{"model": "image denoising model", "dataset": "rendered solids tumbling over patterned floors", "train_examples": 97500, "crop_scale_min": 0.8, "noise_std": 0.4, "norm": "batchnorm", "activation": "relu", "blocks_per_level": 2, "block": "plain", "upsampling": "nearest_conv", "lr": 0.0014, "beta1": 0.9, "beta2": 0.999, "eps": 1e-06, "lr_schedule": "cosine"}
Rows from block 6, named by matrix and row number. Each number is 128 + 32 x the weight over its row's rms, rounded and kept within 0 to 255. All counts start at 0. After the name is the row's rms in percent of the matrix's.
# conv: 3x3 conv (model.mid.0.conv.weight, 256x256x3x3), inputs 26-38, a 3x3 kernel for each
conv.74 138 [122 130 149 112 118 128 132 129 141 129 131 115 127 125 122 127 128 136 129 128 128 129 129 130 129 131 136 131 129 131 117 129 128 130 128 125 140 132 144 190 127 125 127 123 119 128 128 127 127 127 133 127 128 128 126 157 255 137 174 189 129 147 119 133 124 125 128 127 128 128 130 128 138 131 138 133 138 152 127 118 127 127 127 128 128 127 127 127 126 127 121  71 122 127 122 118 122 113 101 126 126 132 112  88  89 112  86  77 141 210 234 133 137 132 129 131 127]
conv.75 073 [122 154 115 134 128 137 128  93 124 135 129 125 167 183 138 134 148 178   0 125 128 123 122 126 128 127 126 127 132 129 124  50 127 114 129 130 124 115 121 150 147 139 127 146 144 127 127 129 122 126 127 128 128 128  52  53 125   0   0  55 120 134 131 128 126 126 130 130 129 128 130 128 141 150 152 166 169 229 148 145 210 128 128 127 128 129 129 128 124 124 142 123 125 140 166 130 130 169 184 135 136 125 142 162 154 116 114 137 125 144 129 132 101 126 250 125 123]
conv.76 154 [127 133  98 126 188 163 146 138 156 136 133 119 123 128 155 119 126 116 130 133 128 128 128 130 131 127 128 136 129 128  77 129 124 125 122 118 155 122 126 208 107  45 128 128 130 128 128 125 128 128 133 129 128 128 132  75 118 181 127 116 130 109 117 141 127 129 133 122 127 128 128 128 131 188 161  51 171 223 136 197 148 129 128 122 128 127 128 133 129 128 129 132 137 135 125 136 117 130 135 146 125 111 142 126 102 127 129 133 130 125 114 130 128  96 133 142 128]
conv.77 094 [ 88  58  86  86  33 121 128 125 127 100  84 129 111 111 131 116 148 134 128 129 130 131 128  74 128 128 126 127 131 133 110 129 133 111 129 128 108 133 128 130 127 115 137 130 135 127 124 128 128 118 127 124 124 127 107 115 127 145 136 122  66 130 128 130 132 132 131 134 130 128 127 127 116 128 128  93  82 140 117 104 139 127 129 130 131 128 133 136 132 183 122  98 129  80  90 135 103 137 172   9 125 113  48 126 118 188 219 215 131 128 125 136 125 131 133 123 121]
conv.78 059 [128 127 127 124 125 124 127 125 128 157 240 191 129 172 169  96 122 139 126 126 126 127 128 127 127 128 127 129 128 129 131 129 128 128 131 125 129 130 126 133 132 128 133 131 132 128 127 128 128 131 128 127 128 127  86  90  98  54 124  74 136 163 122 129 129 128 128 126 130 126 128 130 123 120 124 145 147 145 136 128 135 128 130 128 130 129 127 129 129 129 118 109 121 123 127 125 129 130 255 150 155 156  99 231 119 131 156 164 124 117 124 132 135 119 130 133 124]
conv.79 038 [130 127 126 128 120 128 146 149 148 138 134 157 135 133 176  82  72 120 128 129 129 128 120 123 128 128 128 129 128 129 130 134 144 128 128 128 127 127 125 128 127 127 128 127 128 128 128 128   0 135 155 128 128 128 102 112 119  83 110 111  96 111 105 128 128 128 128 127 127 128 129 128 255 152 131 159 165 184 124 128 135 209 120 122 128 128 128 128 128 127 129 134 152 165 188 199 106 131 151 125 126 129 107  96  86 132 141 129 125 126 124 144 149 152 129 127 128]
conv.80 040 [124 127 127 116  88 117 133 138 144 145 200 144 135 140 186  22   0  74 128 129 128 127 108 117 127 127 128 126 129 128 146 152 137 128 127 126   9 129 129 131 128 128 129 129 129 128 127 127 129 129 147 129 130 129   0  95  69 253 255 115 128 119  77 129 129 128 129 129 126 129 132 128 123 255 130 114 116 169 120 115 121 128 129 129 128 116 128 129 128 134 140 142 131 163 180 155 123 132 141 134 139 133 129 127  95 133 121  98 120 122 121 153 158 164 132 131 131]
conv.81 060 [127 115 115 134 138 122 126 120 121 104  77 122 103 103 131 119 115 122 128 128 129 127 126 124 128 128 128 125 128 135 126 130 137 125 129 144 126  33 127 128 131 131 130 125 127 130 129 130 128 125 129 126 128 127  95  34   0  15 117  59 133 138  67 129 129 128 133 131 118 128 128 127 113 180 194 246 221 137 136 121 126 255 125 125 127 130 127 130 131 128  95 112 129 157 117 128 118 115 138 125 130 128 132 161 153 106  94 125 134 150 135 127 131 114 130 133 129]
conv.82 057 [128 127 126 128 180 128 128 127 128 138 150 134  81  25 116 110 113 120 129 128 128 128 129 128 128 128 128 128 128 131 128 127 128 128 129 128 128 128 128 128 128 128 128 128 128 128 130 131 128 129 129 128 128 128 108 123  69 132 186 126 125 134 125 128 128 128 128 128 129 128 128 128 187 184 181  41  82 132 133 116 132 128 129 130 128 129 128 129 128 128 127 129  88 128 128 129 129 129 128 105  99 121  99  88 156 126 135 138 132 130 128 128 128 127 128 128 128]
conv.83 085 [119 119 133 123 131 130 127 131 129 153 134 150 170 143  24 160 140 144 128 131 129 128 128 129 128 127 126 127 127 128 128 127 128 127 124 129  92 128 124 123 123  53 129 128 128 128 132 129 198 129 128 130 128 128  89  31  72  91  36  25 133 119 107 128 128 128 127 128 132 127 128 133 152 217 157 129 129 125 127 111 113 122 122 128 122 126 128 124 128 129 125 127 130 150 170 236 145 120 146 123 130 129  99  88  17 157 136  92 121 121  62 115 120 101 125 121  98]
conv.84 109 [128 124 128 122 133 109 125 125 118 128 125 133  66 125 131 120 125 126 127 128 128 128 131 128 135 133 129 129 128 129 130 133 134 128 127 121 125 131 129 112 127 124  93 104 104 128 128 127 107 126 129 124 124 128  76 126 120   0 126 102  19  65  77 127 127 128 128 127 128 127 127 128 168 141 186 131 141 213 129 122 126 127 128 129 128 127 128 128 128 128 123 112 122  73  37  77 129 113 137  84 109  92  59  85  65  96 130  85 130 133 128 129 154 128 101 127 123]
conv.85 049 [128 128 128 128 128 128 128 128 128 128 186 161 124 136 132 122 116 129 128 128 128 128 128 128 128 128 128 128 128 128 128 128 128 128 128 128 128 128 128 128 128 128 128 128 116 128 128 128 128 128 128 128 128 128 128 133 129 128 148 128 128 137  38 128 128 128 128 128 128 128 128 128 128 127 128 129 129 134 127 127 129 128 128 128 128 128 128 128 128 128 128 128 128 128 130 129 127 127 128 128 127 128 128 127 127 129 129 126 128 128 128 128 129 129 128 127 128]
conv.86 079 [129 141 141 122 111 102 103 100 103  92 158 122  84 144 151 135 173 183 122 129 122 119 118  86 120 115 108 130 131 125 129 134 129 136 130 130 135 127 127 131 116 117 139 130 139 127 118 149 129 128 128 134 137 131 116 142 140  92 136 149 111  81 113 125 125 127 111 124 129 121 127 127 135 137 151 100  91  92  69  81  73 134 129 131 137 131 131 128 127 126 105 106 119 130 145 175 128 145 157 126 135 138  68  79  49 134 133 111 130 115 100 125 128 119 117 115 103]
conv.87 089 [141 125 118 157 136 116 150 133 123 106 107  89 103 113 134 117 128 125 129 124 114 130 137  99 135 146 129 121 124 128 110 117 136 122 127 125 138 135 129  71 126 175 129 132 126 130 129 136 125 127 129 125 128 131  83 130 114   0 188 126  37 125  45 128 130 125 138 200 129 129 149 129 158  96 136 255 127 200 144 174 191 123 128 130 127 131 132 129 130 127 135 131 144  97  97 157 122 121 141 126 111 115  59  37 136  98  36  97 145 122 123 154 133 130 127 134 136]
conv.88 117 [125 126 115 121 137 142 113 121 130 147 150 157 134 124 129 180 126 128 129 125 126 128 129 127 129 128 128 134 126 127 141 133 128 139 136 129 126 128 132 127 129 127 119 121 128 126 128 128 128 129 128 128 129 124 118  93  86 136  86 121 255 201 236 128 129 129 128 127 128 134 125 124 102 101 115 119 126 154  73  99 114 129 128 126 128 116 128 125 114 124 129 156 143 127 119 121 190 168 136 118 125 126 149 143 157 123 128 135 126 118 121 118 108 129 122 115 125]
conv.89 121 [136 129 126 130  80 116 212 129 127 116 124  31 122 122 128 141 130 164 128 126 129 130 127 128 127 129 131 119 115 128  85 129 130 126 133 119 112 131 126 119 100 122 133 125 120 126 124 128 126 128 128 128 130 131 125 171 117  87 130   0 115  94  42 130 130 129 127 119 126 127 127 132 133 119 122 131 129 112 132 103 125 131 181 133 129 130 131 128 127 127 126 139 124 122 121 128 131 126 123 128  41 114 127 132 133 133 129 127 135 190 238 129 176 133 123 129 129]
conv.90 039 [121 127 124 122 128 129 124 127 123 130 137 132 119 125 131  90  63 103 127 128 128 128 129 128 128 129 128 130 132 130 133 132 128 130 131 128 129 130 129 128 127 130 130 128 133 128 128 128 128 128 127 129 128 128 129 125 116 125 144  85 125 137   0 129 128 128 129 127 129 128 128 128 127 130 130 148 150 175 125 129 142 128 128 128 128 128 128 128 128 128 122 118 128 128 124 133 107 102 130 125 133 131 131 140 163 134 255 130 128 134 129 127 132 128 131 130  91]
conv.91 104 [131 131 134 129 128 124 119 117 110  85 105 121  55 103 132 109 111 127 127 126 127 128 128 126 127 125 124 127 128 128 129 129 125 134 126 125 129 122 124 130 127 126 129 127 129 128 126 125 132 129 150 133 128 229 126 101 128 143  83 130 152 132 205 131 133 140 130 134 143 126 128 129 147 249 152  87 141 111  76 105  89 128 129 200 131 128 159 128 128 132 133 133 125 116 130 132 120 125 139 119 157 153 129 222 182 135 197 184 117 116 121 127 121 115 134 118 123]
conv.92 050 [131 136 129 133 137 130 130 133 187 132 135 142 147 145 167 132 132  32 129 129 128 128 130 128 129 129 129 127 127 129 128 128 129 128 128 128 127 130 131 126 127 129 127 137 129 128 128 128 128 128 128 128 128 128 124 120 127 127 146 145 140 180 147 129 130 130 128 128 128 127 127 127 140 154 133 136 169 202 146 138 143 128 128 127 127 127 127 128 126 128 138 130 132 129 127 128 132 127 131 129 144 130 133 135 129 132 131 130 128 128 127 129 126 128 127 123 108]
conv.93 085 [130 126 118 130 129 127 143 149 156 131 112 115 149 130 120 117 106  94 129 124 127 109 119 125 126 129 129 126 129 128 134 125 124 141 127 123 128 122 119 129 129 127 132 141 169 129 129 128 129 130 129 128 127 127  83  70 104 111 123 145 255 223 255 130 128 129 127 128 128 127 127 128 127 113 112 160 139 101  93 117  81 127 125 125 126 125 127 126 127 134 117 124 137 139 137 132 130 130  93 130 129 137 135 147 166 191 212 199 130 128 122 119 112 119 138 127 125]
conv.94 099 [118  97 129 105 110 100 119 115 118  85 132 127  50  16   7 144 124 101 129 128 128 128 123 123 133 125 116 130 129 132 137 144 165 136 134 132 132 132 128 109 126 123 115 122 101 128 128 128 131 128 128 129 131 135  89 124 106  47 127   7 114 111  70 125 127 128 121 121 127 126 125 119 120  91 112  86  73 106 103  96 104 129 129 129 130 128 128 128 128 130 115 128 150 158 202 244 173 169 177  89 125 112   0  24   0  69  66  35 131 129 124 130 131 127 121 127 107]
conv.95 094 [138 131 128 137 142 126 129 127 120 116 129 130 126 132 167 121  89 182 128 127 128 130 121 125 128 127 130 129 119 129 127 127 126 123 128 127 127 130 126 132 160 171 132 139 143 128 127 129 129 129 126 128 128 123 129  51  68 130 192 222 125 165 157 128 128 128 128 128 126 129 128 125 103 127 125  97  76  44 127 107   4 128 127 125 131 127 127 135 128 255 104 125 125 123  85 104 122 116 128 167 140 161 182 160 140 139 136  89 126 130 129 128 126 127 131 130 127]
conv.96 081 [128 119 119 128 128 128 128 128 128 121 130 136 129 129 131 123 112  20 128 128 128 128 221 128 128 128 128 128 128 128 128 128 128 128 128 128 128 128 128 128 129 128 128 128 128 128 128 128 128 128 128 128 128 128 131 131  81 130 171 116 129 139  97 128 128 128 128 128 128 128 128 128 128 128 180 129 127 155 130 129 156 128 128 128 128 128 128 128 128 128 126 128 128 127 129 130 128  67   0 132 122 115 131 123 125 128 202 255 134 154 129 128 128 128 128 128 129]
conv.97 165 [119 109 129 122 125 106 132 127 126 167 162 160 154 126 255 155 149 154 128 144 128 116 126 126 127 130 128 111  98 125 131 130 126 128 127 126 127 128 135 147 128 131 127 131 126 141 132 126 136 131  66 127 128 128 168 145 152 128 112 127 104 128 102 130 132 130 115 124 129 119 128 134 128 122 132 128 163 130 155 137 109 128 127 150  94 126 128 117 127 128 115 143 169 158 140 193 125 108 133 125 127 129 124 128 133 128 138 137 154 143 130  90 134 139  55 127 128]
conv.98 075 [132 133 135  82  50  54 120  87  79 122 123 118  99 122 102 171 164 151 133 128 128 128 125 115 127 127 124 120 116 107 116 134 126 123 145 130 156 167 143 123 129 123 129 128 128 128 129 130 119 121 126 124 120 123 140 118 126  32   0  58  18  89 109 129 128 132 129 131 149 128 124 127 186 199 151 126 126 118 123 127 124 129 127 129 129 126 131 130 127 125  86  95 124 117 147 241 176 190 200 132 140 133   7  65  63 125 113 127 124 129 134 124  90 112 104 109  98]
conv.99 055 [111 111 111 116 118 111 121 128 121 132 125 123 131 125 134 123 129 129 120 128 122 128 130 114 128 129 127 124 138 124 134 133 129 121 123 124 133 138 137 128 127 128 126 132 131 120 117 128 126 122 128 150 126 128  38 105 103 111 139 153 126 116 134 128 127 129 131 130 130 132 131 134 107 126 136 113 129 110 109 125  98 128 129 118 127 128 207 123 128 132 134 134 130 255 217 137 127 129 136 127 102 124  57 103 123 162 183 188 116 129 129 128 131 125 137 132 126]
conv.100 144 [129 127 128 129 149 132 126 127 135 122 121  80 126 121 113 150 128 121 127 127 125 130 141 140 130 158 159 125 133 129 128 129 130 127 129 127 127  96 129 124 129 129 178 164 137 125 128 128 128 126 126 129 130 146 106 127 118  93 122 118 162 136 124 129 129 128 127 124 127 128 129 129 145 128 127 144 195 131  51  51  95 142 134 140 128 128 128 128 127 127 124 124 109 115 104 112 123 126 129 111 128 124  82 128 110 128 115  72 135 131 128 130 132 129 138 131 122]
conv.101 126 [131 126 131  86 108 125  69  73  52 138 143 132 143 149 184 151 149 159 128 129 129 127 128 128 129 127 126 126 106 120 128 129 131 135 138 137  96 131 130 123 128 109 127 127 128 128 129 143 120 130 129 129 129 128  50 129 114 137 145 128 132 117  91 129 132 132 129 128 127 126 127 127 146 195 129 122 120 123 134 106 116 128 130 128 130 129 128 148 128 129 123 125 133 139 119 132 121 126 128 132 123 124 141 124 122 136 126 135 128 144 149 132 156 143 129 134 135]